config.yaml
image_size: 32
horizontal_flip: false
cond_dropout: 0.1
qk_norm: false
drop_path: 0.05
moe_every: 2
expert_mlp_ratio: 0.5
lr: 0.0061
momentum: 0.95
lr_schedule: "cosine"
Rows from block 3 of a small class-conditioned image diffusion model, named by matrix and row number. Rows with one number within an expert belong to one neuron, the router's apart. Each number is 128 + 32 x the weight over its row's rms, rounded and kept within 0 to 255. All counts start at 0. Numbers have three digits each.
After each expert's rows are labels from the 100 images, of 14976 (inputs lightly noised), where the router gives the expert most weight on average: "responds to" is what is common among them. Only what is clearly more common there than usual is listed. The data: scattered letters and digits in many colours.
# router: router (model.blocks.3.mlp.router.weight, 64x128, trained with AdamW), inputs 0-63
# up: expert up (model.blocks.3.mlp.up, 64x64x128), inputs 0-63
# down: expert down (model.blocks.3.mlp.down, 64x128x64, transposed), outputs 0-63

# expert 14
router.14:173083182169150079104101142138115142107140147169108108125193091206095123094138079132140106122104141116111178118144124143072150160166144156095116138112178173114125089079157137148182165161156105
up.0:099118153133193139142136145143118181068156120115124129093152132153120141129149102129108117175147138125132109112134154103116127089150131093155161106084072125159085074127118136125137156076168127
down.0:153131094131102089108098055127122115160113107142103105139071137130161155146135113168139128126103170107160127128124156133138141136143162112133085216119209112132126128096148108118186115137079111
up.1:095100132101123092194129092093121154131102070104202148045178122097140162175158138125148098128140111095129164125164097139099117140146117188107138157127126163125148155141112098114142120078126111
down.1:102162156082152103082094132101116142121127132166087133154148129173104128112161183122071127141167230135138157131111110166115075113144124137103088157126116091060151094122131139129178146164104115
up.2:187129096125173140089090117132133182155096079106147111091152152153096097104114096111159119120136148136173179154124132139187120076161151158132063141151119143195192125174217138185120077148123146
down.2:110135137128135104159161143119098072094159179150103100194123117152121134111113158137090129147122128150041092074113122136076132152083133103113175129112183178070100144039101117075137132070124124
up.3:134149115087168146081073123134113133138049120142090207133163186134058152126119058142133060098131169147129122123108129144191161097158048143131065096137130084168101145139163131142171140119112127
down.3:129071149124171057134134129124099176062172143194097105109150102132104157150218212171113074162135127111148148164082183149123067153121175121111162213173123118098182086125126088122141153108128098
up.4:032189088124166185101073129092132082156150093133213134112056208131160162125094084179101128089131102163122129121167110124167097115087120142155111126131119095150115171099101142102100138112107118
down.4:131140119118138076177120106110121140152128129081117117221110138168122142101146180148099102128156227096086116143115139095106134121184181106149098217189141131105123129083140103080145129122163134
responds to: white; pink; the character W

# expert 61
router.61:123116059154112160084107109149154104151133093173181141151145079116108146178159176159127160116150120128077137160108116122148026086101092154106141105119074098146186156129121204188084112156088158
up.0:090217112100096144124106153101101130141117137122108107112106112077149128137150120120092126109095099123132125135171131163195115144153104172078129168145117100156158064104182101122196151129142146
down.0:115103125124120191112165121127197133122150141092121144190133169094123121094075158102178148177146124158131149155124105128099105104123145104126120116128118130146116133147146140121064102151138174
up.1:086110090133109161043081172109131136111093120156116150116163163150145114127130078114123141114154134154090118163104177134144173098077170124117122082119137146111086086098075150130165154082126149
down.1:154222177138113226124206181139123132159118115080122133163121118156096118138054114118134125097123100127098141109113160125125114122123136160168157094158109159168121162179109119128095164093129089
up.2:142139107111132149094143089148139141179141151132174087185082098059120129119146100161122130075116149088154123110047144125143123150105095154115161153146168066063151151151099207147103130167141172
down.2:136128151093045134160116190060120081035121096127164097088170129078151125055132146097149144195209127175136174185111126102114155131116146110126079085116143192179140119133137143070167096132201093
up.3:059095120049121085206127132131113114205118138150129083123134154135141127138118115134132109119127077193121079155104121099126111148120092059148161138119088054142127155172088098171134155132170161
down.3:188139168163117087123119162098133173128166116093146127130179054105094181138103137112093111163174124123112143168070187147124139078116135120126120124166133163070142072089114158098100088140098118
up.4:117078155095094119183131145163109175096092139136168079107130149179157112125117166079155125082085139141150130137144135124079092165089160079109198124186122100035078152174109127090127154057164141
down.4:157154151093048088150140111082104119188114117107186131131133126169093152128118120117122101143136121129205158138120117130166137128103103169139113102155163140194100097125156174102114152121115161
responds to: red; purple; brown; black

# expert 34
router.34:096135091092102126134129178084110113134041121106154131152128165139158135174120165167150159100111142143139168162161164167154091085095108136125168086165072106128141195155136114126089125189114112
up.0:146117158178122153137110093138113092099085178098093230170132134118064106115113107069129127097159146135165171102117100130143135145076138079130061051149151172167158115131161132121123173112163119
down.0:118161126089127124154137150132097146149137092192158069094111105165164082126098115177070139118105090123075076167135235109141091104125061126127169119166091145144116092129171165161118113113112146
up.1:150227127024118162147131102100159185085092110117106134142145144166172087113100127116078112136174149115113094160124127114087168118113158123115127132106113143096120094150101133120142099149075081
down.1:129059129097131142123143170126111142196125141138162100130075137077136099109112126107097175113154114172150144072067083169199123142127165129180115164126116169118150156092111170115105127076149170
up.2:118203110190076126193112114126151150151120099102179134165139062114167122126150201129154135095136142072147171109100144136110147127086131194104052199136142155152177115165112104110124110173135115
down.2:138181125112127162060138144143137097112070162104069147097130172128112081126134153120122176141108130177116101142147106146148163151111122117128141055082169131118109108107115170133207131180156121
up.3:153033119156099126130101151157097123181160147094136077097122138115140101107147179136218113162050110153124115093160103146073123129122119110154133156132132087106093167135149169121199172144092155
down.3:073140093107117166121109139098123121146078119153138142150150070099083168165115085159128151173133114138163141106158091093148123078121080182090126046130156142210162188126112127142069077145112116
up.4:178157083071131175117132126127155121170099107120138143092116117108132145118138124106135138110161005087101113136140115160168116109116162177099128129149131193132118075135128136091120119110193132
down.4:108109149056095127128151125118139133186116176138148085167116113155104141108144158110114116109141139079168107137116138156069106146107064149075135096133105180120176176186134095102110097095074092
responds to: black; green; brown; purple

# expert 9
router.9:073107160109119113133143121120091114161087113147140104084145104111109101193088112122127104160098150145166075128160162063133169109156107094129137144164158215145172170071088126176144170118128111
up.0:117158160126129121127109067138141143144093097102102122137194150129103153119165134156091105123091129133145127179085133133155160098109104096143118172084095126142174118115101164168102132138112107
down.0:111143084141159108093146158115167060110099138125136065160102116128125202138183160127110159108187104168118113129143092143136112184132143141162105128123095093124126145099150106078179137156139122
up.1:183123151153140183203075119138129122230079108126155160118098175113107092115119133131117096091117177120119081150114104128152109130089132201127162128143138102114178180166099120155125148126136134
down.1:106103089128121138093142160124088195094141181175040111128158088135158113142154108157124124102154043103167109134131119116118111097096129091160105124118091149204075161051082178125120111135152128
up.2:149093067079145136119159048174110161092099098104111108089128192166174161116142173103116103134111119156116145139151118117190132129102115108160120099129114122236138133215163145173078112124097107
down.2:099115118100132119141118144127135086157109108125177110202129101076125145177119178075039108105147154180115120139129081124129082113110117128094138158123114100100104168055130126123156057130104155
up.3:099129213135189110168116143097096129122159141095071125107154116067121139141144122118064098154091115188151084123099141092100148098092120110143146162093151109123085092140116144145153144174125124
down.3:144124104095057116129049078137148186125157146097164146084107182118138184111061059207215100085153125105140196132121136112130154151148140115161157156122158112182108108111165193099136166141126086
up.4:158098121083118059166168190138152088136163094178134131144148098121120143137150125071146157123104137081122108053154093134164106165150110113116174151152156120142189119163133144129170072180126143
down.4:059190121129122103142113110081079150080153136131081096076163131151190131145138139138147154144177165117118110140083198079158122086148129069112090200087149163142155060113171130152108109108161134
responds to: purple; blue; black; count: six

# expert 17
router.17:123086082158140170094098170144154155168142122114126085094114155157158119171084122115123180097163106106151118132149141062140088074081117200108141142152083181106156102106122109159080068125102193
up.0:129110132128117068193094167113117174145120148130114157152113152155158172118148117154156122135161132147140104186040157125099124132105079128112121137135108123097076094175121114107130118102102187
down.0:122175181155179140127070132130104116152153089108142137145130098149123092170099134149146174077103120122133097069156177112151107129182113079111141151113070163191129138143165132187100175149145164
up.1:105126155110092123162082090083148136175102191125183132132113123151147125104150177125133123138080143117169172187094152133101105157125096175148144139152081124108123156063129118150100170065127111
down.1:150147139116135118113163149204108134124155086171105157109128166190139147090146148148179131116153107125137143100123159067102128093137159109168092177140219151096125103131107141092085090116129175
up.2:135089133159114121136125175095152182160127104105148105095157137158167149078132056125114154127051172153070116136158133130102123110136125141076169137134141178085117125098165110126097149135095111
down.2:128150122207140112084158067133127156115194093086103141169160154095189064125093138174185182112072119169102081128067135143165182132142136086092131140110142140152121079115120073162117136104113120
up.3:147133166150138175134134114049117143155085123093113152111127102126189167108103160113104142166137109104168130120138118130134135151152148105073153134139130210107105125138125106131079104154146061
down.3:144130138113126136118108073112149114092083135118133120184141219132170099180091107155157174048099114107125130164126148120089151135190107150193098137078165200124173124130122116084184082150157151
up.4:127100109109159147201098101148106076057189173182093109117086152115104130128166197103110150130153177145088119106101143116124071159076131081136136131136146151167078143143114163137107162200136125
down.4:180121140160158105098132191155113138157108152153064157082118151131160085135128093117094148153105202160151148194161112135150142147086131139143085163141140148128182165114093206132135094105113106
responds to: black; brown; purple; count: six

# expert 23
router.23:164087175131129091140207129115111163062127154103118126122166133151143110097151153089132119130041058175114134139158150124103149129131136082142144159106126069176106115164155083110156174145127074
up.0:129156170108089129178165166135177129116151121116140058185115156092113151098095109137102128157123137093089131138103094145172125122105116154166174097073156089130144140169145131109061138097164143
down.0:128112088170074139089125149070107127132174116117153137130054126147112115191120109164205157178152186152136186128141134106076167152150088154146091119150117161102096154087116136106159084162223103
up.1:130102150117120089144106172136143165105113124116109169117121094142134123162134105120162181154161124115094184090143080141112145143078131179104148135140168132152123083107152147175118126106110116
down.1:099148137142066118141150076170152124156143117109111133098093143132163055143082136127141151134125159069134073119128129076141166115115121121133125059142106136125111165085165111143155093097143171
up.2:152115112158135127151094088172092180116192139128112179101160076140161142131166166087084132089186124128076152055141132157168166120111149069141110013104154165126145098176133154085134194138126081
down.2:165088120194136128142124122117154160081134104135078093143176101079094131115167140112144089149141116138164111148136120134115202138122091178128110166147106139123134142165120079127121161161199177
up.3:119071108216130139179169143147135130142134124125111161158169148147155134092113107147135126104161154109160140148116116117124112053108144098084116107161167129194147062089121197137122105124129141
down.3:107082136162159194139115118097191135150203119110135163146175125124141152121157107117140110031171132148126124146125095122129197148149142119096113102104137119134091098151103072153093127167102071
up.4:166098097079129127129091125128105124126160135168107191112126098116116109111128126122133113126120178094105095124142115140174117162172136145138064114127107090188143125123118161117165147129068136
down.4:093127129086127107150149140144135146112175109113088117114080124152156088116098166079145118142132100126144155113109126170085092071152123137177153166112108109122140114110132175149062160077111197
responds to: white; pink; yellow; count: six

# expert 28
router.28:144144096121096051138087150089108136169099144155119181077089090106176066174128107129173169180141139149138145122098178098131073113115109147117082124138077166139144166061124158160061178139089167
up.0:088186068118099130153104029101104138157102137092183162102140162135086123138130114122119098103109185153099154106154105149110138104104124151130155114141116127174170211143139125194126167092135133
down.0:160145122079137089072173173090124119140126105117141091179120132081170151168090164177147129120136107136128088156093129131086104142102069091156094112137058137185047115136085150129138085117138134
up.1:137107202123185178167135131117166089080093091149107079150085094184141130118125159115105149142102088125122182139157168143146156179109161064091138056186118173094095146122102110110126111112169092
down.1:080096097124128161088135124081105121092126161135155126141116139118180067109130150075165108168115157134128120152158149087140118142130123170099120111113131126110129179121154165148180177131092138
up.2:133158174023193115111087130093153119149149138105060171122169136130073112120085112095113102166125173122083181105143149104146118126159172126141146137151156156152051069154147110088043085129125103
down.2:128124128049148127128136074104103157113129126103109130150137161102134112133161125102093136184009127157166155119099138140139051114162144173150115103154129090104131156145141174105174142097094187
up.3:095138113108100157202176086130132075149059157086150161120138133100062159138111083107110120082112166097115170104188122108150121107157159095086107124146115145155177195087168113138125132146119114
down.3:121151140111165079069110135111055155161129061191138087160100124164155090135162122141132157109149155180144097141136144169146064108132083136133144156106103143113096110153053176143155141063122111
up.4:144069102136117168188110155129127129124096095118116087144148146136182171117116136137114148096155104093159125096175044131184143161105107148073191139139132137119107067103158103089090126172135089
down.4:132187113098177080086148120235181138146136112096119096115125160102105118129187109141127119153079101088114106152129089150122171095115125084132112073171115154151144128114169114120160081058146186
responds to: blue; purple

# expert 48
router.48:148142114096121200111100167122085164151191145116150136170157137127137147109076183138113066162152126159123088161153172102114117101142139167082092119158114081120130177154110135102102114084098135
up.0:085134175095160109157132171044170090164109149091095126162170157142091139147081130130049122151136129114074140175102067134127157162175149064157135111098118189071071135086116088086166134068129093
down.0:092164125110120189112129099138099129100068148138099137100116104133159157136034113193119084088092112086146083084102170175116227124131141109163156160155116087214126087151080088172112159111119093
up.1:055108139153152126149158127124122099089029145134127103136187161124123095150150153101120122123085163151086182119122124107153146108073085189110112118118147143172154166136178107141114165071108111
down.1:125126164126115103137118131096155176118151096101137126115148139110172063140038131099117135074060119112091129155146090087130082120084108144139109111111124103125110101113158197160167093113121190
up.2:155125171127061127184084153144101131171126162108150054156124125098195205052157125084130147096154107103123155154109158120116133107110139074132151075166137096141116151161120165186161183100089104
down.2:130121108151124151098170114084108107106150101133106148105077064162038155083127143200125068178138117127218125117099147161151151125171102192062145079123115126150133118106150118094094110109111130
up.3:160115154063104129130165158143139133090117141152151079059119128097152110093171088156110139173131101158123114058157131149139149170149132153145131124154151048124109130090202156103132111104145103
down.3:077134152047115159097135077090144115115109136125116128106115150105101104182143157128130172077127111080139129084123071115108094141116152097156130181107081134100066082146086144127117102130101162
up.4:127129113127103178154177072120122126121094113131148074163135159168105139097149124112107104133134139110131128189133123160110163136146155090209147147106169132084179127148095120113141096145137112
down.4:132111199136173104081095146159130140190078141105150141157184114108110136150097095179120119114139138154123113082142148091186200097088090146077125090109125125130113143122193140142157093147125073
responds to: red; brown; count: six

# expert 31
router.31:131131128107124148096161146167123091112123133086130126106123186177112174075115174108130065111141176122119098141142080081134170171074167164128098135090157080129130081161159165092149181058104103
up.0:062121130107122059132179125158124128173108122150107057123151137076147089154143101116132141158131211165095101099144167135086131165201113120127119173076137101178115159088168175134136159165110144
down.0:074108122145083139101112091132183157143084081108087147137163142111154179145100058140123122129109137146142125126202068125124105102065192108120092084047151075095114096143135112105097170144097145
up.1:165077134178117095148177143172170126142103110109121116088164125146140143153126119147156141136079081166088121206106127101118110107116146087082079181107124144161128113134171130151083093154152114
down.1:170143067142101154128154133139136130143127129154130119131108136099107096171191157195171151120087174091134127083142155148174151153152160130131120132174125146056133149111163110088150131125091093
up.2:114110057169051153165158149194116156108116152126170138102114095124144142129142074157165108081109133145118141124176156158140080140123127159175073129126125106067130123141150067140134170065091138
down.2:116091172148154113103132160120194102128179120091100126151170121174051156101124158106065148172149134108132079146092169130132116089100075140089149030144123094164061133191086083105166171128121129
up.3:099154172159142103139092100124088170066128095139114079137103115098139152111116097114117091136074134096142157106227093160224106083132135165135106126145172103108171145089167127148109138108132141
down.3:163106160155105115184152152123088186171097095122074099156104087158161143101140163141117120143166104194097078067048110149123174114132096164061135127101096181090133085138081119120089103120115128
up.4:098156170210139072131068172119101142099163100172135142135136137142143123113088154136143162111129169141113133119072092089121157082141102141146166153135141135135093101130064086146169101202147122
down.4:136149095131108161158092069151102121139067104097111139102130154128119042142075121144147128133120124152098161099128110134092126118150153124095103151124134094177153164119170169174107197168178142
responds to: yellow; orange; count: six; pink

# expert 44
router.44:130109124122175167076131099158095114189092151158114187187113164124119135135145111090108063172110145151115152143127146080154044088131067078106057110200194141115166135150099117087111098154099082
up.5:146111165132080110197116153133142134160136131150176048102155141149145144131099173108118108100154127083077122154149113140163099084086190124112105148157131134115136120192164106146165136162083115
down.5:126148077115108180123155105173105122150153133115078151130108091110187084113132144137124081099125117115175136143130125130104133147137112127116151069015079103144085192094091105129121133084135037
up.6:128171150064152097154133143126129119087099165125127166173143118157114137141130192146049165085138108129084102063100150139086147130125161137167155152129093168092133114092073111066130103122139097
down.6:110139081086089171120106169164145167151072147105144151076089181078163060158116110127166171100120135082178150156134142128138160163119121139120131136104084121144093134134119151192159124199170137
up.7:158125139093155159115148161167166122106106125104115072112164121069154144130087184170102105117071118099176156175172155152106140113099156146071193153148128086123121082121112188111077095117183156
down.7:172130162125100136177052146135095081085142154154084139124085173087176109168091091132077193119099140079136129147091053095092075159115109090143155183096118141093090150136161154119181138113122099
up.8:157152090096175105083075179092160143159114141105080154128115131128107152138107142141123143067166115165185091122137139118126122152071115101155188157126094117123201078162118145117121051138199125
down.8:116169148090099163176095168128117149099118118165102121158109086074151136101094097140090124199124164124084173131125171120126163136140143083104133083143165159122065199110117177105135130159151102
up.9:092178103108118158124151178096135084121061105158107128149129180137182124097118147130102167132096080076185178122158066145166150121131120165115170103130092168177156130103145096101120131139171162
down.9:146194138103135108138112166161167090106150134119174135099090090114099152077176120194161136138121048142095114157116052087166098147086147122105164105136071143095154137150090111121120075136140075
responds to: purple; red; brown; black

# expert 19
router.19:143109124119079106164109116143131109172169155180135159151131055087127081147137114089141140110116136163122117083172239083142065151173117130128126114179137117124131186066089145151098139131099092
up.0:179143104117136136111144176131152129152078132098117153122102131120165141147111120112099105113195170118145103150104224141160099108099125118090107129136142141168145158152192144099128124110110161
down.0:164089122146117160103110119100163095160155149136065078122126139177150169196180183121110162168155164156125168153159082135097024128150077122060133137142123157124112084163053095109155133098119091
up.1:140104105092114106166068171182164050146146166155134141119057119144163081143123173193173121131104139183121189117081063121100105167147153162176117154129101125118098124125124173087116097182119154
down.1:134167086129076128122094139081069115150145144136094128146129121063109052141084155131233186105064113145166124130130109141124111145137152108133142180087103156132141098092115184161138089091132149
up.2:082100152143129051143150110121136092131094137153121138088106133115174048151174121064187130111129160081174152103155109102077122131174115091130140144121095202172117158079148109097154099191104165
down.2:108141103119129090113083120109103156125072097126097110126105145161129114105191112173128194110152131133164116151096104132101137121131105116123108115122133154075150113130152103184091173071146168
up.3:076142131155141129150091157112131107094100167136126100135121177141131123098115161107144142106141203103147172101099116125148105116155132154141192091122074151120178138112128112129148102131130142
down.3:153122169140137160158154113123053112172044120132089106171076046169106115121084130107123126076085093114119119126153170206150109107113109179142125152152131144179124118170077179181110121113136093
up.4:158167172168160145161120085134156088145058085090178152074117164104080133129144114118102128144112133102121153097159070140161154093139160139113136080130148135146199180120185138154163149098170129
down.4:112127074158086051076123060118109166140078163135071144152111105122158084111106118185206099118137116129126170117115158080140146152112111102176089162113125147128126146090147110125097184124093078
responds to: purple; blue

# expert 13
router.13:075098142071125109097132193080085100160175187153093135161133172164128145126114158189124158089173115141171094133114142125119088111123115154088173090119101157098116151081102128138136181111133157
up.0:161158145138128142165128139101116125083070106168100139158127147136168144117081092097122082164122208134205084110163108139105125145181095167106099102141154182133092141087129144147218150131064110
down.0:117176138119170157117130130134114121178130135097105146119144122123141084124056153098146148124134124135096084081100162107080198085146147112183075159098135129172104183104132158148108105127139126
up.1:135158165171110114110173135142109138109126114098159162111095126138167119090180100086151096157134116138195118139111120117060144073055163065110149145131168183165110087109114086153136116118161103
down.1:141153079118094086182126131128120088144070129159112138067141109108117112114115125223066126159099045136048109122142152095157126118209116155145109126117089118163116147093134148104143169147131117
up.2:115131131158114132152100147142126139122091140113117174082141091130135106136099066118129114157089158110111138197055114119145092142194109091159118093123146136125101123113160156117067159126164128
down.2:068132097079165189130160159141172055130200132065134140167139137122124180106157206077094123132129172176143116124150164141109135138114115122137116113108109071104090108176130077124161063117065131
up.3:105076124141087088155084130094116105132129165145154090141092072161192154113132146090187132098174138100101162152148151104159118170160121133135123132130124070067069157125064148110119126173149122
down.3:124110145092151161155121119155078116116126108114138173110088116132081170079099085104127120128166081145156077155098132044131164116190123112161106099098104133178165146151200124162123125152172143
up.4:100139129188159111098099142109140170152080138188123082086105193179168118134125135121141167142136145156130183098213110098117155130105077140085164161123123095157155205097092102104084094171158133
down.4:108102098150128087122126130105093133133181132156084117157163109115150112140127045152151170119067147156111132134139152130089141141153156067143082170092132115111059144088169184133107126107154151
responds to: blue; black; purple; brown

# expert 1
router.1:068162148080136124114092160124104155153150168113146193126141104141158111105081143150109132127185199115146098172178106088130215136147126133151149108106093148104087104095081091094134115114068152
up.5:158177116100176172182127112083162125122084124091124132134161152149081139098100137166048093133098181143112066074118166130130115118201167133115087117126123127111106143113070130042152100083136093
down.5:097178149115115168121162147216101196123151137132120180123137133072159077118081118106116092138097135119142107103123120154132150143130143130147121168103115042151106086202113148149144126141187122
up.6:096164173136141122141139078106168130175062113099171133176105125076178152168134131113111132111084065106107162175118139144152136102139156157099087136144110123164063157130120170153104153140109120
down.6:138146084152107145164130141106081104150107121073233104097149160135102088115116169196095148086098065145122143151102164086112095156084123079127139186120113150151158149164167127146132123152090120
up.7:069136124162127138180161086136088116136143094135104105144106135149116142149137127133159117103047026110099153196151141112101141103100119170088139136175054139165091085140121111143156110144157101
down.7:104100110089105134104089160105121092115092131117145094092060036130123122084100164128135118215163101091110107107070138085153195116157135128122151103115180160072156143136149092159138131078112101
up.8:081167133199085106113091185164122080116081110108210083102109168095135089100121118135125153165102102071156158051142126115112131164161105188114151158115146159132105180102135138066095096173159181
down.8:057181134127119072116079116133117118119106138105096075125101109131119136084182157160145148147089133120096061139104148092076121078134179110146102154082139109084167111118100177098102143092099182
up.9:062118147119136128104149138140080085144111205147152170126105166125106111151131111085155056109164103135075149133129108149129105146109116092122151090140208173167053118107106104153157130090148118
down.9:190197109143111150155135082132166119107065094089068098124094139093143098099112149146179202159101125119136126082127108093147180145139111090097056187117089116153166135119154142108126118123139131
responds to: green; brown; count: six; black

# expert 27
router.27:137082066107145081158156116046168105104136110142181151087140139126141151077119096155120107074163164157110166164124164131155105114077149127122130054112145134094182178167113119181147097125119123
up.0:132124134128142093101124138126119124187107150138118161161131104146176124144123158174138167111099135143131157105123075107157122131132128096122121089087123165137111145117110124075018166101153102
down.0:129132151153141155093147151107088135151153112141122143134138092105125127123077128098150117067118151103120096143124171135065118138166106084148089180194121145128097087070098141139181072169122102
up.1:084185130058134091120142160127098124109148118136120165177111129154125126104143151157087151116123085151108163098189110136124150075128154194166141123114083176166127170134125078161168120121080116
down.1:121143121072127191174086108161142102129144126086112120141077135108108115098087161127111125121112108170153104178119120117167182120086093116127140126119063106182151114123137168195151126131154146
up.2:152135130086100083121159070113171122057134152174082076122115144116119121110145117151092152092222131150127131104095161141144135124132133133135109056089093164143125165103137172170157114094142184
down.2:156117144109151108096170199149164143126083136158082129127113121084159096117142107098152125161083061061129109099126123163095169152159142139189178172134119099085100081195145087102085149124153158
up.3:138082055090141080152134128119148121078119115123108111172178141139118178125179134102098119088135091131101155204122133123129159143135146070119096121040069122109163155088154157125160116180134052
down.3:109151180130158110150147133142109167106148110129152091117111062105058063145115146145146132154128182109113109123134114125114086142091118157148124134173133134185091112142174079165095168109111137
up.4:170124061107091161153166178116132099080137053180120192154124072131172123122148102169130117107183149096162171145137095144141146147110106144128164124073101085073140079140085105129095141170131097
down.4:146127164097160094127149149113182188175160145106144099119181109132102136132094123068081080134174178136094174125110063145152162111122173100108133094151152097148167134092196186059160071085162090
responds to: blue; black; purple; brown

# expert 45
router.45:136119128095123092127038140119113143133186158157117154106095138198101085109066148142142163087138151128189102104171163055128132099148105124149169110094087096158088105099111135136086076121092175
up.5:196212119093157150128130134164108122097105167109120171108141150162062125139153067097120067148155110132183129111086168141089108107129138146088155171171112132143096117113177172092137141119182111
down.5:136103158152059150110172111085112053146194168142208107133113148134210147147158117112188147101206159104143117087082137127195128111142150110113136134078147113123142121122178114172081131073164105
up.6:107146178116115163174131076106096157132104142109171199127145139101110141105132104112119126112143132094137137109118108162125123160145159116168106100120106098120156135209165159147140086112051090
down.6:146113121178134153161094085105103160145194140114128105103167114128163086128082081101158131187052062118112135116152134084109129091103169122143131115083186067147095131100148195122125117114105116
up.7:107138153063140123138077160101104096164148189145090144187084148162129149104131150113128125117045030183128176088094130126144130111126121109158139105131061137146136161145092080099123114153183164
down.7:156164129088117140174195120175132106072125090166135161126155070028144090167137116118141118105108078117078064134164188109148113159167124146114109170172131161101117141144176168181123185129159132
up.8:099169152128153162151147160185113120149110123173196086107079113106134158145119167155111112111084154134106174042153127145176127090154115123120158149101181097127102114168167099080164133142137141
down.8:146132157118108112086102106094104109138131180129157104116190184184126105111127050189069162169090139117105157166109129087158136146074152121125134159123141158122133120075126153087088132137177144
up.9:117182048114138093112150155155136154135131132069131139139158124098073146106132161148110140124116141166110150094095124152044145133097172127147157151133138157126133133092116076087033159064158106
down.9:156158140163096137136159126121142185140126180121142133090136149114130118138144139116129109106100178084121088143107067116131126101146087078103146135123109111077076164111106171082144101110148119
responds to: blue; purple; black; count: six

# expert 2
router.2:105171075131077111103152069108154098131128105136109115077101106125088099116121168173147103149136119162114075126178139144154165106102110106131145137135135154135068176125095138104155101116099163
up.0:147181092131120114101168139071170113133140178104107120151109121146137131122138180187118085103107086132135176079107134133150163143102074139146095117131135189151114099108163153078115104156121121
down.0:137117175108103092144063075142101139098140104151158092142156142133152084159080108121091087148105197141119085147110094146078085134160098200129150109150140128096141157072113143167125086112130176
up.1:117124154198113132126121109141122128104136151117127148151148114140148160127124068119087163157122057086057141097150070132165116155141124200163124165188141122109176118049122117105114104160110125
down.1:128139131100112082139084189051142123170112175168143134117140162079142113167129172080185140077128206133161113176121169149147142095124119135110131166078082131159081143137122175151114123095160139
up.2:139079137124092205118071116102123125153106103136151153177098130146152168085095143143151163122097143127140077149144125160132132086129206167148108114159155128127132117121125118145184135138128071
down.2:092187110152182121142157140083084126064095130099064150063156088120155143129181123125082143138141064130138156076136183120148163133168110136150075160131099135190161126135162143130109157166104118
up.3:093187073138088130104161139129124092123060127123120142146082190126089154140155151160098167143152108096065152061155114109132111128140092123115093213095119125115085124105157121129076132163107073
down.3:129098121136127131153103070168081140080117096124203121115107109123148139124136124138127110125138112136142091188169149167102091107108137121162155121162119113112182169161106058151183117093180139
up.4:090056130132102096176104127119105137152095115114081148139094129099125105116146129114192136150106149112147116164174094095154172063075165109081171126109082159139142152101115112125210155147113092
down.4:171150118118169153070129107110072107170079130135113123059138149111138166099123115138097124131100111117078144097145068172147154111143108168137110068099168107104137116182109175151108134114135110
responds to: green; black; brown; blue